{
  "input": "log_mel",
  "encoder_fused_qkv": false,
  "decoder_fused_qkv": false,
  "decoder_positions": "rope",
  "init": "torch_default",
  "final_lr_fraction": 0.01,
  "warmup_steps": 350
}
Rows from block 2 of the audio encoder of a small audio captioner, named by matrix and row number. Rows with one number belong to one neuron. Each number is 128 + 32 x the weight over its row's rms, rounded and kept within 0 to 255. All counts start at 0. Numbers have three digits each.
Before each neuron's rows are labels from the 100 clips, of 14976, where the neuron reaches its highest value: "loudest" is the band of the loudest frequency at the time of the peak. Only what is clearly more common there than usual is listed. The data: struck, bounced, scraped and rolled objects made by modal synthesis. In brackets: how many of the 100, against the usual share in percent.
# fc1: MLP up (encoder.blocks.2.mlp.fc1.weight, 768x192), inputs 0-191
# fc2: MLP down (encoder.blocks.2.mlp.fc2.weight, 192x768, transposed), outputs 0-191

loudest: 250 to 500 Hz (52 vs 18.8)
fc1.137:182140134132168085122103155107183117114101141132066062160118156126130122103150102165208155164196184133158092138129133149116066111059163120093135081151113090126098186141205123111068137107134090133113116102151099094129133160130127122144179158147113083136154107095097141175161132108187114101126133187177103110128150155099113167143152094133097167117096152147101146109113149132106140125168119105172109148194101148154116131110108127157155096066153112076126131047120086126132121063120160092151117122102186146129198073084141136132105091178130054155148128147164180112144159129049123089
fc2.137:077159101116095148150099075110117187136107095119125164156161077054125087133162123147101142156116136161159074166132122128148121106182124097110147140115109124102156168114116113106113153158095107096073171161126153148036138106154099115165124106105144172106137114139156118152152150145149105092158138136118054126124123183139132107122152097148173108126130145102132174070126075158124121156112085151088102107089175121124073122137246148105134136180108072169129072107131181075183185099164077096120166126156152097192174135168129101114155114136169106071077171121130096106146130131119084205

loudest: 500 to 1000 Hz (63 vs 22.3)
fc1.555:128119156177063108121135122107109157184136078169133177149176163006097135168163137143153188148204135181125129107153113126086101159203079131126158096101066148139074159141147081112156114136139056106115139121179134092117135128104163080134135142093131111143132149173081128123144173095176119188105086136100164138129092126146127125166084110164162081149145129148141109079222120125159201105159153115101109143135099074165101165108079118122150111121137117133102041146124115132115099046128105087121147108111157198146118118121132110124119142163114124133095103135114111114125161097115162135
fc2.555:113134114128135115174104137120120147170088109106133126135127111128176149168135154124186051162145143084127120114098104053166150058068135075073146119173100127207129122100148063138079210122145103147188156142065130085166148147071187168095143076115113106072072121124164154121110080148080159163150142130176121159084170105146124121135133129122151171182105104127090159159152090151102058150114132118141180174107121146114126163144170158173125084131113162108150146073114121119141156100120116178168143120064141109091174116136057110121132138152188134113120074121153110107130160132132102162

loudest: 2000 to 4000 Hz (59 vs 4); 1000 to 2000 Hz (37 vs 8.6)
fc1.510:083116099144126120154113118211094125144138174103077084096157129145137173083081120105109118112139082089175097095141189061140102089104133127153105100147156100153102155094174110099163167113170119120135157176149145136152154137133148176143156124162088124141072137074079091185143103118088125109137131137201184103189179105180132158115108169093112136116149180095132048127128146122131197141155128146086151138112132146165122149114152099099148146056196096075157105134118096100156128102119107080091108103185096124102148130166127086195116120151105096123182138200091111121146121112179130071
fc2.510:145064070103051124073150092127099141175108110135176168098057123137166204131149133130109098146119143174089157170112138160108162063144080151157092122147120124108084112132150155211119135166118141162116147116154138147124107131121116106153093163124170150156160169102094194125141154114202214105096118070107091117133116140144068138079105133155113198087115106183101114131140128120145101106151131105087176157101127125172153167112154069147087086151104067154124093127204125143167120155162109103175142141134102132090136136112138106140079151140131088126093106149164133123092044154098126162

loudest: 1000 to 2000 Hz (56 vs 8.6)
fc1.319:151094173119018127170122132113142117131125183134131191088174106162129078137106149096156102141151135073136137110112151155179138127090105127192155142074126126129119117141098123131098082107099104130146123139107183137153092063135177128119127102093089150055125132144115170118153106131148178110121154098040172136130163136105194096079096121108123127131107110118069135154128066111099142156109104128097105188071113177121188185119110164161193145099160161172114163131175109116146102099157132119160119166139058115113119101180125159136098114209111155152157155147090153109158112138094061174
fc2.319:094114129150110111139149116151070141112104151116113134149122153119142107085153072132150153062113134150159099124083145165147131180123124120105117085163139088117155101097101141074212150172105137068104101152186096164090150205119121162135162116126096135182127163142147110077160102088131087117142127107142081109080179106113107175191082161117103065152127113186134130193104137155081147160147135155149153153143121127179125075120141169079109119155112092139116080103105206133113152155094114125108086158096112147119056128022080140176146182144201137108119119141177131104110163153138171114

loudest: 1000 to 2000 Hz (25 vs 8.6)
fc1.296:143145155080101123121138176132170147115083138172144112082133079084144104092132099084143163091102122077115069151153115143081206108091137073109103156147140153195104148145147141102177167098140139190138164124088141143136169106121094142119165152131107202100146160129097138207128105094105127146127090161101124157090093197085173136130077157055087191075162110139218101079089110114171137101123084121116114133158194087142152150166155100094127117118104184061129064138181167108127089123135134143109107183114088132128100132136103130128136158158131125150133147137113080135110098103170164132
fc2.296:139154102156126121142067027147109096128114065152114069142125130142138110198111137119172127130153127159102165175052146112144134129146102151167140140114148165078170153128114199109093121177128192123103083161163127134121146096145160111162103119073122085133132138102189075105140137074133132143136101081060181112129189065126121168139155149167165108150156126117146109111115145189128087099091125157150108095168144075110157128084049126203098139074117106198122158104118141191110112160141109126190112081106126078137131147128129108161126110076153165129063160126116121136137161135152139161

loudest: 500 to 1000 Hz (48 vs 22.3)
fc1.329:105117149178137182072070117179154131196155102113133115129072084131148159098163145149174128126099113132102109144183146089190139170117141095126161126099184081116113151177107156098146120179081108133158076111143152128142168104078174141127134170133139086085188161157109138142079092164094088135179052112172150146114140180095098123134109139082155086125161149071106156124105114119122128067102171171156126138111126131167148177115115134153125088150135056113151109084076094131101115069097128153130081125115115116151180107176106087155096140104103127202146123150160079164147176054138138090
fc2.329:169138115110060110169173177084112187094112081136144094106080132132108129128103096159100093062094138125136141123076103196098136127100109138145117147156187122124127101105162044067109178064163081095122171102077093129124140068161077139102171112160127124132088126112167125114201178140120136134137112156177104145073107124181140125190143098094119129117142145162126085130163144115168146123156142151151141131122134157128122129087168185152143140078107096160118116118119145092154136112146146104145122163117124083145106141113201175210187142160118131128052144179090130137175038145107126119

loudest: 2000 to 4000 Hz (46 vs 4); 1000 to 2000 Hz (29 vs 8.6)
fc1.656:155079089158126156169093151143159068140100137133146087189193103116147173110135101167130201121135108155096059155190120122118121091190176109111155129100129088077136169163157123111095194130158105098076079136136148138165095109169145059095111129086055071154128135119157135112142111125133152141174174113114049138186116096186125169156102118158108179167151158118108091114098168204149180137109115136132079098105138109133092137149172115113092129093080149118139110171091128109073150115124141119106196140120098156129089147145130113159098115090071124120138166100137157068112126118126172173
fc2.656:130105135129121133105133128170134159142213225148184151179106134186162157127097151095102106170081127147080066104104180083093136060120099078192136085187089136178126098100139122112106128088155138152181082171150140135073126157116124130126157121130107114125124158092153125118143082074118170089155097112166136130170119124094099088204157153156146072087169151109151143146172102069077170079156147121172161156057147141114120118137147081126100133130116148134158129130150136106111098178119169140130118122101112146089129153056161123151102111113123091106119121186100151172094104167149065096

loudest: 4000 to 8000 Hz (88 vs 4.4)
fc1.540:085102179110116084124128097140120089191137054111066147144042129043093137100109167137139097129138095118118148125145170090159171138139099145112190143117158149143104076170147118146081108155156126167120143125140176142108146165146107167122127137085103096107123175161137099197139121093093102109113138120112069151145152166165175171150111109124113129170103120161165166079137163086118087111141151158138131138094187147106114096113153103135081108051079121084104106087111130178141128180174125099120153177167124131114095119245157130098119147141192125135123145061128171144150101106179103089
fc2.540:159187121105120131130166066092144110168118129135142162159099102136133089109077100095093111095178163109152127175082158084090148109123092071076148116178141134110143138154096153153163120166107084140143143096154077050161139148144104106091172131182118087080132103223059201152145101128196117114109153131105130186144144116142115118097123113124143162115137175120118108161132142117109151086140119105133107130131138165145167100138063172153103167174140052145082145124159075133112133109123213145125165134145131131153172144088135143085134043147116195196110105106114130086101161124157087133

loudest: 1000 to 2000 Hz (41 vs 8.6); 2000 to 4000 Hz (25 vs 4)
fc1.721:156096099092178146127131094160097142189160165151056150078148090140175130183135158184111122144121118139137101107125141118076089121168108175117158142156143135077162150096127215130145095110170084125101219149078159161090114115108041135160147192148145167146102099115123181177099109128120070114101164124176088103155117093100171133145140167070105146120175105158172113096127088120098127107164075157126109138157130122144155154105143142115151033114089150136127120152073131082146159152124114134152091174148068178072145125091105100120067102120122165081116121143114118140150150081118150122
fc2.721:187091129146115145082143087094097162136153058175084118118110108095199073126168122141153150143124151195130136127133100123119129134107109162104101114110095181171080083174088127176083131127138130141143141091152164094165116125114181144122136076120162115096032167112102124083141137143187113183135111149136058190145138140114165147143120109138180109143063194098078105140084155151091159114088155162095127098141165138142157100135082153176067172125118132107168167135189131118138177105090160145136164110087152105151103132114191120113112126142138109151146130072154132092045088131171124085

loudest: 4000 to 8000 Hz (38 vs 4.4)
fc1.691:103118132145134116074184106089093061170091123136166152187098115110124135154151114089126103105065172127090109137178120113075111126075131114112171107108152129133105128141095167087070062175172087078097117123149148206057100102083134112103171129131143127121120198154121113124174146123114132124131161163151105141113171149139119132164105125116186153136059114160095145138067102099102167114148132121130033130179156073163116150138118138147128106133151143141129171143122144047104105155079142144197196133123173126111095141139135159157190185108179162159106134107129153179118114103121091184
fc2.691:173181106116134115101086176099115076135145153089121109139097157135168122072152177149145091109125104102209100088076140118147177110101126155174141126124161137061147126108145099165097180103089110135110128194145132092155088156122098147135089138155109137049111073113093169123147142166157183117134123116152076158088115057128133124163102124087090071130169209115154120167195103093112116144106129099140126153099165142092116141101119108185089180092123112083103122109164187182151152156105147168170140084100108160111145182102094140101107116148118116177116128151161143091141210117156120062

loudest: 1000 to 2000 Hz (32 vs 8.6)
fc1.350:145096106082140089161066116172150156087165128092088185174142161127164117123148171127124127119112117083059188073130100108162112093148165054096151151082124127149145116094108140137162126096075074099141113128117104094128159187182151156081186182123104152114149156118208124142111127078149076102099148121144094084145130068095156094088121177134142118192143121164107066119157107085096083153119073126150118142136092156144190074106087137128182134182154173203120084177154117168083132139108140156133116161149148123143152158091144144142110090090156110184134107129103140136094170124147139141
fc2.350:104138071072053123105135123154118106159114113158180101087144142162190128140103148145174090147165141167111122116137153185119094157156140129153173089169110138184055095185116133130114074166109089138107096095130139178105158119111161103148103129111138119137193098087092082125081122201148141113123195095159122140110162150129160099204120111191116123156123163117159075152144152136094099100080089104143103058075128121082135158140132142111143162149152132153132084109190148117142023128131105104161156136090162142093109164141149141119117127085132121051201121104132183142112095100098140113

loudest: 1000 to 2000 Hz (48 vs 8.6)
fc1.759:194171126126112092115052117136158212048119152155137129144149135125107109114145108125141072205101183123121166072156089126160110129136147127155132078141070130126118138108126165113101117174136072070135129172102128115124155158133114096128099140185150086095142200099107118120138103129066173108098148160164131114109112130090128104114179133118107125105130138103068205130114133131128109155140118087133085100128090088121117157093116150141123157157096123144123143145154110177059144125104085124143145142073138146143148103161178113185181211100074105204123188130128063163148124210159143126
fc2.759:154096138164085097135142155155146192103097100146146166142175143111078084176073137134170127067116108205106148148108162130183153126106146145121144116133110084085107123107086159069128138121174178129168136170132121087138106056120107096133162134107113159139151133071160145089138156113113161115144128102139145128141105151108178160118119130192166132137144111105149057096137199172101125093151080134098163072067102100146105180134121157128149102074126196134149154223109135122100162098089115079154147120102092113091132090136134148070110089121051116176112148166156100093194169160090135131

loudest: 250 to 500 Hz (49 vs 18.8); 1000 to 2000 Hz (32 vs 8.6)
fc1.167:089115160115099128031144119154214104135140145088069172127127157081118165098137143127166080150090142155141160121132114126111139107172063138173117216126102091092127092117136093131145144110112126113121090152095125101164122039114077182079113141084050113116165155112067130100119130127128132158095134088112137136127079148118120124116143129116131203114147109219105092084144170122108153104204117166162084119074176140151176150131134143128089172122145124173108143170151112097175134112150161113149142167159149123177153121074144166117127138174139165117117168140132169093165071110098126079
fc2.167:142210099145177187147090107123064147136070097161148108139128180120111081139156094129114177108153095175135134132108165159128157148105148131130154099103119161136135161128102143113132113180115128159105192148142111203076123185126138105183155129174165117102102140141085141143145029144163125130139096130131131103062143114118147155094048095130122096166096068030120096130094109153149127162127185148167121111109129135129174110123132075165149118106125119107171149128094068161087131198108141155104151051148100088148093108133104117162110108141125113122098129116157089098116228125114151169

loudest: 4000 to 8000 Hz (50 vs 4.4)
fc1.421:148128123193118129067111108104133111154122108096145131084136097155097102086088126143085074144040153135113108113092099135140157137182108112177139155151240129090140140137133196149115139120104070116166173180125124118106098122111137187092148185124077121127130131147124079148126116128143102150051161141153135105113144116116159066132157176142090203139139124134084067103190118153141190120106117105125078073169105118112152144113098131113104154131174139119133165088082100106118121171148173081125157125099162103102064104112135198142101174193071152114145166168159170098138114161159108132
fc2.421:113155122099127146109141120091199117086078133107106122189159158080091103166165126116147138127139113132131149125163172099146110150123112111181176164053103156085088099123146110097062150101081156120154164081113100089095103151122111148149142065166152159088059143143113113171184123135119153082105087062116128084159126090095132173125098171143121137136135130104139173175120150108100150150150171161109123078131164111114159089143122141135155184111114157152116137195140139174080139116109088056175145183184104120064104167137149071099143190176165119096047124125167139128095142086173155131

loudest: 500 to 1000 Hz (49 vs 22.3); 1000 to 2000 Hz (33 vs 8.6)
fc1.471:097159136156170127071110155111032149103148108173115121184122100117138129083073154128113167100081167097159163140050113114096170141169071120126116132145148076164077155109100104166166120166139119101131147112107139150110130155106140111125128131155131126118113207093170124053105090129110146097116160132097207181091134144117147113160187100147144103169098100117115130106118188076179082110177109055092109159098158121090100104147118105129091118097126110145120057113086150152071151187099166125088173164144130166137147095155126154134165176177091136125147173139133131110113107207165148113
fc2.471:129136141171136138165140073156101128137107117107153125122128137075088059118147150103164068141129125176105154138210108131179084139143196167138143077168183100128143059138099118111121183175125076079138151167112094108111117110090139107121183145103167117114148079122140120094145120176110125177123098203120115090128179155094166108095097160184069102102117132091149080177157122079137198113100126127121150070127103092123167120171169168153155143143138119091087144110139117104092163038169150118146080154118110160135086141105103119139085118165211098154113133113185139152125167135127094090